From a checkpoint of a small contrastive audio-text model.
Model: 5.52M parameters, encoder arch transformer, encoder norm layernorm, encoder activation gelu_tanh, encoder moe top_k, encoder width 160, text encoder layers 8, text encoder norm layernorm_no_bias.
Training: soap at rate 0.0035, 7200 steps, batches of 128.
Data: trained on babble in 24 made-up languages, each with its own sounds, syllables and stress or tones, from a formant synthesiser, 39062 training examples, 23.6 epochs.
Rows from block 5 of the audio encoder of a small contrastive audio-text model, named by matrix and row number. Rows with one number within an expert belong to one neuron, the router's apart. Each number is 128 + 32 x the weight over its row's rms, rounded and kept within 0 to 255. All counts start at 0.
Before each expert's rows are labels from the 100 clips, of 14976, where the router gives the expert most weight on average: "strongest on" is what is common among them. Only what is clearly more common there than usual is listed. The data: babble in 24 made-up languages, each with its own sounds, syllables and stress or tones, from a formant synthesiser.
# router: router (encoder.blocks.5.mlp.router.weight, 4x160, trained with AdamW), inputs 80-159
# up: expert up (encoder.blocks.5.mlp.up, 4x160x160), inputs 80-159
# down: expert down (encoder.blocks.5.mlp.down, 4x160x160, transposed), outputs 80-159

# expert 3
strongest on: prosody: stress on first syllables; reverberation; /aʊ/; /h/
router.3 [ 76  61 122  71  95 179 110 107 137 135 175 151 123 161 127 149 114 170 145 170 157 154 110 119 134 112 184 105 146 175 108 144 102 154 132 121  86 126 119 176 144  90 150 115 104 118  74 151  55 107 120 131 124 142 134 168 111 119 110  70 121 153 128  76 109 104 145  60 165  65 110 137 113 107  96 161 178 135  80 154]
up.4 [134 127 128 110 147  90 194 112 108 158  82  94 152 162  80  79 153 110  90 106 134 111 130  61 107 179 166  50  92 118 136 161 142 159 116 165 145 153  80 118 113  96 119 155  91 128 163 113 179 120 130  95  96 119 139 120 153 145 189 117 155 175  89  73 146 142 143 128 154 174 100  92  82 145  81 137 146 121 148 161]
down.4 [ 99 152  86 134 130 154 101 173 100  69 134  91 165 143 179 127 146 109 145 187 124 101 139 165 146 111  94 130 143 123 151 150  52 126 189  95 159 114 161 154 202 176 102 141 102 113 111 177  56 167 136  83 134 152  75 111 101 108 113 142  52  76 159 115 100 119 183 146 163  96 175 100  82 145 164 114 114 109  93  96]
up.5 [100 131 182 116 133 172 111 138 104  74 108  89  89  87 120 106 134 174 145  86 131  89  84 131 132 163 127 106 129 133 169 166 130 163 138 113 131  97 147 200  98 162 140 143 146  68 115  69 195 125 116 167 119 139 107  75 129 129 110 103 143  77 111 127  86 133 143 112 120 203 104 132 113 134 104 133 136 116  85  74]
down.5 [154 109  87 151 134 119 115  88 123 114 102 141 128 159 116 137 131  38 155 167  97 113 118  99 131  97 135 156 120 174 166  88 101 120 160  69 169  81 121 166 174 113 131 146 172 153 129 137 110  74  78 101 101  99 149 119  54 139 138 118 123 112 138  44 112  58 177 188 125 125 112 126 108 115 113 100 149 153  91 125]
up.6 [109 158 136 154 113  94 110 152  51 123 117 110 169  87 117  90 113 108 154 109 111  71 137 161 143 151 174 176 147 150 128  90 118  99 121 128 126  93  92 104 169 145 151 146 122 108  85 146  62 132 141 156 131  93 112 122 159 134 102 102  92 117 185 146 152  63 180 132 176 106 141  88 134 132 177 149 133 124 140  83]
down.6 [151  84 170 169 166 125  70  83 158 133  74 104 102 130 134 115 139 106 124 157 137 168 117 138 143  85  77 119  95 115  54  94 138 136 102  79 117 139 151 172 152 138 185  96 121 167 144 108 189 170 109 127  72 115 140 166 130  87 160 139 134 156 156  79 123 162 104 131  83 103 110 136 147 145 139 124 157 145 130 155]
up.7 [142 164  84 178 107 150 111 133  93  80 153 194 111 144 144 145 121 146 112  98  79 143 166 146 146 130  51 121 127  79  55 102 105  74 145 152  96 104 144 124 169  93 187  84  94 138 195 115 135 114 134 146 122  84 138  64 131  78  90 112 154  69 178 113 167 143 177 115 148  99 140 134 153 107 149 119 134  85  91 147]
down.7 [116  70 109  90 170 150 141 125 140 130  76  68 114 105 115 123 171 124 141 141 154 174 111 118 100 117 146 131  78 140 151 149  99 158  60 121 103  89  65 138  86 109 127 173 117 120  40 153 106 125 136 125 136 155 142 161  84 124 136 121  63 130  90 128 143 122 116 150 104 117 147  85  92 109  51 158 154 154 126 104]

# expert 2
strongest on: mains hum; /y/; /i/; /ɔɪ/
router.2 [132 141 144 141 191 145 138 120 135 185 146 125 157 108 142 168 139 118 163 156  33 125 119 149 100 123 117 132 105 132 204 145 104 117 134 111 158 117 129 172  66 138  95  62 117 166 162  95  86  87 171  88 101  77 134 142 184 133 119  69 148 142 137 115 122 134 124 160 114 172 126 150 130 130 233 159 132  83 108  92]
up.4 [ 73 129 175 163 149 136 120 113 137 145 173 120 119 111  86 160 100 158 119 145 175 150  90 125 143 133 162 144 182 133 105 140 115 102  83 110 162 145 121 165 148  64 135  97 138 169 152 127 104 155 128 169 100 184 156 150 181  75 203 124 130 122 137 123 119  88 139 113  99 168 171 123  91 121 145 125 139 107 159 145]
down.4 [149 131 122 177 126 127  91 109 166 156 177 125 170  91 205  96 109 126 191 130 109 144 147 154 131 145 150 114 128 182 142 112 192 222 132 145 103 119 106 145 141 135 163 135 160 146 141 160 175 125 130 101 127 159 162 139 124 150  80  91 143 176  91 124 142 208 108 141 107 101 146  68  79 135 170 124 166 110 124 118]
up.5 [144 184 185 149 125 150 170  64  92 162 111  67 119 104 145 108 162  47 110 106 156 107 161 169 140 137  52 105 183 109 106  93 127 127 172  88 133  79 168 130 135  64 174 123 168 147 152  91 170 110 164 127 142 107 112 120 101 170 122 103 209 127 119 134 107 151 151  90 153 128 141  89  87 130 113 147 154 118 138 134]
down.5 [125 142  93 167  93  98 154 166  96 105 113 148 110 126 130 144 161 240 154 144  92 163 138 146 126 157 100 144 115 138  90 105  75 169  79 134  98 107 108 154 169  95 104 128 141  77 134  69 106 144 130 143 158 108 195 105 101  61 156 131 137 137 139 182 169 127 166 166 198 177 106  91 132 138 147 153 157  63  87 109]
up.6 [ 99  69 113 109 149 146 108 103 126 106 104 131 183 159 172 130 164 192 116 116 128 160 110 113 165 108 157 167 223 159 142 119 162  83  98 139  60  88 115  92  94 158 137 183 144 110 146 112 127 144 206 139 149 130 128 100 104  95 127 151  83 127 170 143  86 135 124 156 107 158  63  85 105  99 137  72 140 119 121 132]
down.6 [146 113 112 118 115 129 169 132 118 174 145  85 135 179 143  88  98 116 188 137  92 115 167 149  76 115  86  71  91 150 178  65 125 159 111 180 175 138  73 151 189 128 144  64 109  77 108 159 143 148  78 102 135 109 129 137 119 108 125  78 138 123 103 117 165 164 148 156 188  78 160 132 117 182 115 199 154 141  84 100]
up.7 [141 165 136 107  70 140 168 129  97  84 106  90 105 157 132  95  98 129 141 107  98 117 174  74 101 119 119  90 196 116  87 111 152 178 154 145 140 130 175 161 188 109 133 124 145 118  97 102 126 163 128 112  90 162  93 141 139 107 110  65  86 100  74 145 118  85 173 156 125 131 150 122 125 156 123  82 128 131  62  77]
down.7 [162  91 133 104  91 145 173 155 129 159  99 137 159  88 125 137  73 194 153 120 176 128 138 120 128 120 141 152 207 102 144  94 106 151 199 121 138 134 176 145 145 134 130 145 149 147 126  76 157 166 156 135 174 116 196 180 171 107 164 103 111 107 101 165 108  86 145 154 155 133 188 115 147 114  76 132 138 128  90  83]

# expert 1
strongest on: /æ/; reverberation; prosody: stress on last syllables; /ɛ̃/
router.1 [168 110 101 116 119 118  83 108  91  77 174 129 103 160 103 101 162 110  88 165 126 142 113 193 131 101  97 184 137 152 112  92 112  87 129 117  74 141 119 127 144  88 108 140 131 136 179  95 140 127 125 179 103 107  88 146  80 162  70  90 136  93 156  82 115 159 177 102 192  90  93 111  47 118  96 131 103  93 109  80]
up.4 [ 85 106 137  76 123 179 166 204  98 179  83 106  98 139  99 117 166 164 101 122 108 122 132 125 112 106 149 106  51 163  50 137 149 127  90 133 107 104 125 146  82 107 127  81 127  43 155  85  97 147 151 189 149 140 125 151 142 153 158 162 124  99  99  94  68 151 115 129 134  91 127 131 125 122 176 131 122  98 137 146]
down.4 [137 147 136 142 141 161  25 110 161  94 148  98 185  97 119 130 126 110 180 135 147 124 182 106 112 141  80 129 155  84 135 171  98 124 114 115 107 104  93 146 118 160 156 162 130 169 150 154 150  89 132 128 129 159 108  90 126  60 206 106 104 145 152 133 128 115 153 179 145 202  79 114 140 121  78 173 148 153 132 107]
up.5 [130 210 123 130 128 138 117 232  90 103 126 146 136 129 181  80 161 182 122 151  92 123 131 177 101 217  92 139 155  69 144 137 119 112 143 181  79 133 152  69 109 118 159  80 128 138  94 113 138  57 100 103 118 110 109 136 176 128  90  67 113 143 113 105 139 119 110 155 122 129 133 139 153  83 148 171 128 113 112  77]
down.5 [144  47 102 143 105 108 116  68 157 211  58  95 122 138  87 173  76 138 107 143 185 152 157 138 187 101 149  94 126 127 164  82 123 123 144 149  90  82 121 150 161 130 122 148 142 110 137 135  80 155 131 145 148  89 189 164 133 131 156 129 194 150 130 141 144  95  92  60 103 124 119 114 159 117 145  70  95 153 149 124]
up.6 [107  96 114 148 111 167 114 105  76 187  86  70  67  69 126 152 116 180  98 116 122 119 184 148 157 132 118 117 102 129 176 133 112 133 176 141  91 115 112 154 140 161 128 144 146 111 146 109 161 166 104 104 124 119  91 115 147 110 137  94 154  90  77 132 177 138 145 105 148  89  65  95 114 138  73 113 157 125  91 135]
down.6 [166 113 141  89  93  93 111  98  96 171 124 116 146 148 101 128 126 110 162 121  71 123 143 103  82 139 168 132 149 180  53  88 156 173 136 103  73 169 132 119  63  90 145 113 110 107  68 132 135 123 182 164 131 185 135 106 118 107 141  88 142 144 135 196 134 133 129 123  86 185 194 171 100 118 167 140  87 149 186 122]
up.7 [ 99 123  85 104 129 135 141 136 121 169  94  98 129 118 172  46 148 155 135 130 116 101 107 163  98 161 124 144  88 110  97  95 115  96 129 148  71 136  89  68 114 123 149 122 102 143  90 137 173 109 185 110 152 152 102 120 123 160  81 170 126 116 139 156  99 134 109 200 121 156 152 120 121 160 166 123 197 112 122 131]
down.7 [153  88 153 140 107 168  82 132 132  85 127 113 125 117 125 139 169 122 150 146 111 118 106  79 136 140 113 124 171 114 147 131 127 159 127 167 140 130 136 111 131 101 160 121 110  62 194  98 106 126 154 188 111 117 111 165 185 155 128  94 129  65  76 110 137  78 135 100 147 105 165 119 149  65  62 170 119 155  97 124]

# expert 0
strongest on: prosody: no stress; /t˭/
router.0 [160 149 108 145 101 119 194 165 108  77 126 151 123 134 165 152 146 137 135 124 101 117  93 118 184 109 109 141 129 135  73  94 133 154 143 179 130 110 132 123 113 216 159 127 129 142  97 135 107 153  81 128 125 124 148 153  68 171 110  66 115  94  74 133 146 122 159 146  96  63 171 140 117 109 106 100  73  94 132 181]
up.4 [141 112 142 138 140 179 143 192 133  56 182 122 117 104 136 113 147 155 105 148 154  88 121 131  90  83  61 173 145 105 166 135 112 145 143 177 110  98 160  83 166 135 117 108 139 109 150 119 111 128 134  88  77 176 113 188  93 114 109 113 140 174  81 154 137 175 183 114 129 187 135 145 109 119 153 122 161 147 113 158]
down.4 [110 121 127 136 177 154 109 151 130 143 181 160 139 150 186 140  85 142 140 124  73 129 118  94 100 133  98 137 136 148 110 109 144 213 162 157  83 163 161 171 117  76  81 142  95 117 132 145 154 146  97 119 121 180 107 160 110 166 103 104 153 203 160 128 178 139 154 141 133 107 109 167 134 133 148  93 163 149  97 126]
up.5 [ 81  87 131 132 100 103 149 116 169 113 108 159  87 145  49 128 172 148 132 102 118  59 156 102 108 108 102 106 146 127 189 139 139 139 127 154 127 122  74 137 167 120  79 118  91 162 114 158 122 107 122  77 100  77 101 101 136 108 112 150 150 105  79 150 134 110 181 114 137 150 150 173 128 139 117  99 155 131 120 106]
down.5 [125 141 141 112 158 130 109  92 139 149 129  66 139 102  97 194 129 113 107 185 106  88 116 156 128 117 133 129 163 163 198  98 162 133  86  95 167  64 135 169 128 134  72 155 129 154 139 148 111 119 131 129 103 102  75 117  57 147  21 133 198 149 131 141 126 111 123  98 133 165 124 145 162 178 102 151 166 164 168 141]
up.6 [ 84  92 122  80  92 116 114 175 165 176 141 185 158  92 122 143  93  90 160  90 167 102 131 101 177 142 131  98 106 169 114 154 124 153 124 118 103  91 184  99  92 152 145 123 124  92  94 104 139  92 139 132 136 134 167  92 147  37 102  72 183 139  93 127  96 148 168  83 170 122 122 144 133 151 101 140 103  69 137  92]
down.6 [169 129 127 135 174 158  76 114 190 146 100 127 134 113 125 144 134 120 150  87 125 147 141  95 113  86 164 137 140 142 138 115 213 122 146 151  68  74 122 118 167 123 127 152 135 238 116 119 151 118 117 137 166  64 113 121  74  93 255 138 124  83 162 105 143 107 121 117  93 132 105  53 138 130 121 101 138 135 108 163]
up.7 [ 95 127 162 104 140 136 165  86 157 149 150  93  95 126 155 148 170 193 155 101 125 149 140 160 108 101 156  71 191 115 154 186 119  74 133 183 147  81  94 112 132  83 150 115  84  91 159 135 144 127 131 185  67 131  93 131 112 119  62 141 144 111 120 131 113  72 186  76 135 151 111 129  89  93 164 149 178 148 138 138]
down.7 [187 208 104 133 130 105 125 184  96 153 119 111 193 157 163 112 146 123 107 166 168 110 174 160 149  85 186 194  91 167 135 122 163 203 185 164 173 158 106 122 126 122 149 136 136 152 111 179 162 152  93 145 141 146 150  96 100 198  77 152 148 132 146 126 136 117 157 126 156 110 181 135 135 144 147 171 190 158 197 167]